python train.py --encoder_arch="vit" --model="masked image model" --dataset="simulated telescope pictures of galaxies" --train_examples=195000 --image_size=48 --crop_scale_min=1 --horizontal_flip=false --rotation_deg=10 --method="mae" --mask_ratio=0.5 --loss="mse" --encoder_norm="layernorm" --encoder_norm_position="pre" --encoder_activation="swiglu" --encoder_mlp_ratio=4 --encoder_head_dim=48 --encoder_fused_qkv=false --encoder_bias="all" --encoder_qk_norm=false --encoder_parallel_block=false --encoder_inner_norm=false --encoder_kv_group_size=2 --encoder_patch_size=[6, 6] --encoder_layers=12 --encoder_width=320 --encoder_positions="sincos" --decoder_width=192 --norm_pix_loss=true --decoder_layers=6 --init="xavier_uniform" --residual_init="scaled_by_depth" --optimizer="normuon" --muon_scale="match_rms_adamw" --lr=0.0052 --momentum=0.9 --nesterov=true --orthogonalizer="newton_schulz_5" --adamw_lr_other_params=0.0015 --gradient_centralization=true --adaptive_grad_clip=0.02 --steps=9200 --batch_size=128 --epochs=6.0 --lr_schedule="wsd" --decay_fraction=0.4 --final_lr_fraction=0.05 --warmup_steps=270 --weight_decay=0.1 --adamw_weight_decay_other_params=0
Rows from block 7 of the encoder of a small masked image model, named by matrix and row number. Rows with one number belong to one neuron. Each number is 128 + 32 x the weight over its row's rms, rounded and kept within 0 to 255. All counts start at 0. Numbers have three digits each.
After each neuron's rows are labels from the 100 images, of 14976, where the neuron reaches its largest size: "top examples" is what is common among them. Only what is clearly more common there than usual is listed. The data: simulated telescope pictures of galaxies.
# gate: MLP gate (encoder.blocks.7.mlp.gate.weight, 1280x320), inputs 92-137
# fc1: MLP up (encoder.blocks.7.mlp.fc1.weight, 1280x320), inputs 92-137
# fc2: MLP down (encoder.blocks.7.mlp.fc2.weight, 320x1280, transposed), outputs 92-137

gate.376:108115122174187095155093144123155107110116082111113100131150090111148103117127142131099110114185154112141159118161187104166077141120113079
fc1.376:125135107092134133050163135071123146129100182129202115131139135158156068105129164122188095157119145103075140142080083120155128156127076127
fc2.376:122152118113147066142127150093128158108065126155134125156085108167151170174130138172145100172139094132106182113151168120204144164112106142
top examples: merging pair

gate.14:173179123131086129181111154129070047165168143089083106164137162170115105156172066140157132133089100154103123119085176129088106153169192162
fc1.14:138150082119129096104094158101124114070117169091125081098121116072103129187122165069119114083165140128056127137182143097149156179130161052
fc2.14:134173171110124104164121103092100136123113161136175109106122189148118174093124116109194126160141090127118138165189118097143087113130114160
top examples: lensed arc; noisy; many-armed spiral

gate.345:125124124089099118109083119112137198146109059168076114192128148184166107176168080100078123125133140114072141125102166197143142157164087132
fc1.345:146106114140101117118115136056155087155146114167084112170121123179120078159131100137197080117140146073064110151142154141145188123130135199
fc2.345:166149070127113141130162055124119075080186172177088124128188125126082106091100079190081032158117105133112100178104090165078147180136099097
top examples: irregular; many-armed spiral

gate.637:156112138125087167126108144086171141080208088195086126133138111163121131148107122142104042160110151110081108085135162145173090119154147144
fc1.637:139146133107132150035103104125170105160142179151091072102130084089160168113147162114134112118056140190120159134106147140130137141158145227
fc2.637:124106100120107150102174085097160107103106119084120156120088160156098116141138102084074080141104114138130088118075122135135116126091140180
top examples: irregular

gate.588:142138163105106144123094049115116159106146180094125098146109138105179167118146132151078125127127170111142014112152122113158093093124111128
fc1.588:079102151097067122123118170126168113123151178178127089125147119131087125143089107131122111098112187046139153120211119124133105109092133159
fc2.588:129137121124104112108103132094143132154158096127139173139160119119101184186121137165108112045115110146073020143176163109167112095132141169
top examples: many stars; noisy; merging pair

gate.502:088058130101135169136107160112145157161122204133118138158142107147115084128147147157111061136111203068137098097123082137173161141141043169
fc1.502:130135097067113138180121130145147118163128198129219142166192138135132123134168137077109121178146105117118111069113114089201133133077071091
fc2.502:117117083133143113086095130144160154147173154150189108134140097142131119211077142181078128162148089127076079144123100093172129093146095110
top examples: many stars; irregular

gate.443:150118146038126075143082151109149171116115092103084144105122098072075166092141123176114104092124184106130111125136101121165137111071145085
fc1.443:127085169151140134111115130152119127160214070119174123103154131148140122132160082123187128122167163143059197123101133122118100134191179120
fc2.443:125112130131165106147136132108178142137155092135163115117100114096192084137108037216120079145105130195114121154155107159170106102089108150
top examples: edge-on disc

gate.121:149164114151154119119092127148110176124143149151166137124198084112158072082083083170122110124107146171130155110139170120127158074073095141
fc1.121:109124148140104120136161123137176113190081097130111119164121109163143145180131146106183116167148133109135131117156070123134146102152153087
fc2.121:096153166152182146114134084137126126157145164147123125194105136112198140135136161088137068159091159095121090161097078152026143119100104110
top examples: many stars; star cluster

gate.4:113146144146172150122124087127120112157132152110130120134071129152160140132173087133155133123168146076145182173150142139046147099092135121
fc1.4:113165116125082116109159155163136133142141156134115130163108145105126108154131084087132069114080157106137162122090156129152073088057083111
fc2.4:065186173169065076145089152127095105125115074071154133115158131114096122123139090113174101068142162031055157195134125127113099062094090106
top examples: many stars; merging pair

gate.759:139112104155104108098123147122098104136110112177059126154175075106149091157128069171080119104112144176130122070162104157143155128128107125
fc1.759:073179118160124141105100132164101139108107136125103199121163136085141115121104081158101128109091120145158114067103098142124136133138143177
fc2.759:137109106089104145088106133122121108179129160106048104144144116135156084122086131080100164115181190118115098149136144106147131119153077144
top examples: edge-on disc

gate.39:145108148113147090164140127138109098186141089121103095099129138122180103171115136108158136124130126172129086129170163128127139110156079129
fc1.39:123186176097150118133113081092136083127111109159127055126123106115107104181082121141112148131136158133074108108167123114150157122162077123
fc2.39:113185110091126108100133082169165095165142130152104138136203108131094124108160178134097108115114160084054127054118066149152179115183073115
top examples: noisy; many-armed spiral; tilted; winding: anticlockwise outward

gate.504:132123104130102153132126129141133162110070111106094118113136163154124147137055118077121128164146111152121103133157091131170140145091069092
fc1.504:113105172134123084118137154100095164144120091112165126077077088182068131136081145139106149172129163174051079142123153165107157151056081083
fc2.504:118107142115123127080094114096078171179136095069160097146129112117106159147064113112110087104122131087075168162076163154150120085106096138
top examples: star cluster; many-armed spiral

gate.621:142139089134102211117186151162122098190087086120170159111106152120114144146094101076107132113146167145153132165121104078095148182079163181
fc1.621:207143178146150194119134132207100153194173143125162090176100096167112153090141146127084097129104140130131149136140114138084133099138124153
fc2.621:157086158205132172131140139135101133102096156129099124096112160123114166131139079122105163104132160174176154123094118147124146098183078168
top examples: bright star with spikes; noisy

gate.568:133094124108153141099159134139130102167097102152094174111089104155110113161030117138128121119096145116089123103126160118125107139114136168
fc1.568:155119161144161179147190104087132152116101141131188151133174178131116149148134129080129153072156103173143142108125131169130120101161148128
fc2.568:172149185117080083147143118166115102173123179139146127141115127190136134171140179130182129145169122150093108092157111143101169158160143134
top examples: many-armed spiral; tilted; winding: anticlockwise outward; small

gate.134:177130129104121082181131151186115104105191210157115129121088151126112113133131153082128136160086208141147119099086111130121127120147108137
fc1.134:157129121134123194102117156231151112145136119058128096149136187041111124176166131127113137082088159183095174109129173153159137110106156147
fc2.134:094145124125099152114087107149172088162119098139143117128098131096125142096100121103127102129148101112095161088075139156167134135085173060
top examples: bright star with spikes

gate.595:138133153098169121089093130147167111159152156093137120105158135128134122111110134050117173077072132182156132117102123108110142107102099120
fc1.595:191106192121172107128113105136106133183141141169142093083164174120083084095139085075187114104087162158150188123136144109177176175139128126
fc2.595:185152137138145086142104098108107103162099127110127128161126132185116068106106124138158077131088081129143083069102082076084132143148105152
top examples: many-armed spiral; winding: clockwise outward; winding: anticlockwise outward

gate.333:093079181120130148090116120160164088112066153122135168149159131063131113151106144144102093114168107130135131132173130115114157121161182073
fc1.333:105108154151152114100117132151130152163170160141139081097129125092161118147148098089135122088148179151113126116126088119133131120105127109
fc2.333:097097101102190082104128123124093108105132132169130097123119112117176151128153120073132132117109105101164165136132059149160213129092084162
top examples: many-armed spiral; tilted; winding: anticlockwise outward; winding: clockwise outward

gate.661:096154109161061084138152112138114162090126088098113154177098148138143115128173177167152063106118151149179138181106180120165066141179096143
fc1.661:062170160157189145148182119190131241087096129095198131129151126119096185090134162164124100081160113142112115133114120130180183131143108081
fc2.661:082100095050192107091159122066144137120104157119201167140106153111164043141154134121118158184118129074111182116112106110139057031145101104
top examples: bright star with spikes; two-armed spiral

gate.738:111098155115107135115055153113121165179088086152142145063159125200135095147142134134146116144121120059160110163189087142094171103125136074
fc1.738:097118155122166089094190110116149119134157155120170129142122109091138157161134134107102124107143172134150166121109136152198106149121142113
fc2.738:117116122125095121102144075109111120074087138094091079132112195139130065164141106104149167130096192112149176180117186114096170154127087094
top examples: bright star with spikes; star cluster

gate.664:144164148098128132121083098133170118142152118042173116129136101107143115093131098079141110155175217091106177126084073197090087071082136095
fc1.664:121098168105135079078156107160132091110123202128138143115079141090123088120143214095099190135105140139089144120172135171084148133064150110
fc2.664:136104145138178139095135091107135042153135050118153094119128082117147084184148105137191180108129134087121134127118183124139145075084137095
top examples: many stars; star cluster

gate.686:140160111128166112128081078111153113116150128044165157069168135122109123172121154100178133134138143131120146146101143150109149100165155143
fc1.686:177152104128138199161143130107115196114042079110176130065096063085178090136090070108178108103190121129114120154129086176173079148142131050
fc2.686:119096141189171152135110123096121101128085102156144102152133069150143069097112113129129134150152105143129150153092078167144165097181099127
top examples: edge-on disc

gate.264:046095155079140093163055098180143138167164103140083144117122133162176080138118152145109129165077099135141141112125105086138154117140084125
fc1.264:120115181112171119114088079122144133141151133067119112097089135165123140155103124110120111216139146145114149140128109145113076188129157091
fc2.264:125161064122116129132113097115153058133105083122124094162115137129125063140106132091123100142128157189036085102165136105080104146147080183
top examples: noisy; winding: anticlockwise outward; winding: clockwise outward; merging pair

gate.622:103132154105138076194146126102114176108135125149109131126119110126081188112164136137201159131145214145082156117111098196106138077115149155
fc1.622:144157130115167074122095058123092117160112095149131199131088146097135130136128123097137128136134087137144101167112146091153067124124120098
fc2.622:143103065126195141161123164112130112098171164171150160132134181118130065183137118180083158122122101080161120102122182112137131164110104093
top examples: many stars; star cluster

gate.359:132147165120140178108188076082113065160146117105144141144161134143117125140130108157186135111108096081097137123105168129086142112080137111
fc1.359:193061107122159143071114143116104134114093105139142082155177167090124157070062133111106133107114168093173118112174118128130122144213181073
fc2.359:115127129162123150196090088129099137158104161171157154135147169120145177155066097095113121181111121129139115189089149075134132110126117148
top examples: lensed arc

gate.579:122109134167190202133107141097053112129108085135176153132121117134096054132096172121058145150130145090121109150128133190116134123093132100
fc1.579:112108135111140161135125145207107104159047174116117166134136129141107168115122118127111137133179094094072125185119147134086170119212169225
fc2.579:195151102111140134076145174197124188063176159092089141101187125151133174144127123124148156084136090102175198154135146134132134122137100163
top examples: star cluster

gate.737:101153150103108142119158113110130107095178144083088132152117135142148156148197165109194167134062094154153109100124180129079155135124117153
fc1.737:162121129085088128143118089120122135071137155145121145098149104169088104152153089152092147126217145162170129150079167123107137099087159160
fc2.737:138112137135108176059140121112156097141141156157119174119101132162104085085132089173124099107208122154103153164139157166099125148143147131
top examples: many stars; irregular

gate.527:161145165122183143105129146121106200136069113069140101120104103119094144128162134141217128196082141161156096106058136147108195151188152191
fc1.527:122138147174134093152089129108067136120128118154097081168142037096097132137190151160112108111111185143091108104146132110143150118128144127
fc2.527:083151121160115063106115093092132124078113107150164128171155155124102176069179143134077138103090143128151139111166151114164157086153085117
top examples: star cluster; irregular

gate.655:152164161108209144128160148080149106138071093180144143163154116128130100114082111131136194111131134136190150104146113135131133089085156134
fc1.655:155104116123135146150152125153079192076155145108136104125125150084133142148075104105158082090152114154053132160095110135137116143171069143
fc2.655:117138094116125171123156101132116154128096120078113060099069104131179129146118167102146079095150122145129149131142024144086119200126143146
top examples: bright star with spikes; irregular

gate.342:150119143154119155185141110142159101044162158119088162124126071123141137154141155102108167056102131091115104144138195128144099073170108152
fc1.342:176098113170109084136136146119098141157151151134108091157133121143096142175166132140125183127153137142152074088115058140111152134123110104
fc2.342:168102063121093180176125093098078139148112109143159137106066190133160129116085123120155143095112155167161166172152105131185145127175132109
top examples: many-armed spiral; tilted; winding: clockwise outward; winding: anticlockwise outward

gate.138:164134053135139076166152200146108164143150120121148099089190133174129084141146173138120089197071113109148082101205084163150142116104164110
fc1.138:102126146113175147138131143114117089113049115187158139143155158155163064160151143148101101045154150136083110124148102145142094133160117073
fc2.138:185152084148146103142091121084150154128096160180084116122065124106137101107152148131084117053174130110084103094051142147084147148103159054
top examples: merging pair; small

gate.271:108135108148088084104139142206110098082128118132115149143120156129185145196122140165088114144116089145060163165132181047088143137125144162
fc1.271:121085111158163175177084099059148153123088117090097074154176115139122120115117077085182208099127082127110152120138116145137129097157115091
fc2.271:156083137149176066154171112155125156139158140106119178193151102179059136158119073181093175117112101104115182130123104115090117133194098104
top examples: bright star with spikes; winding: anticlockwise outward; many-armed spiral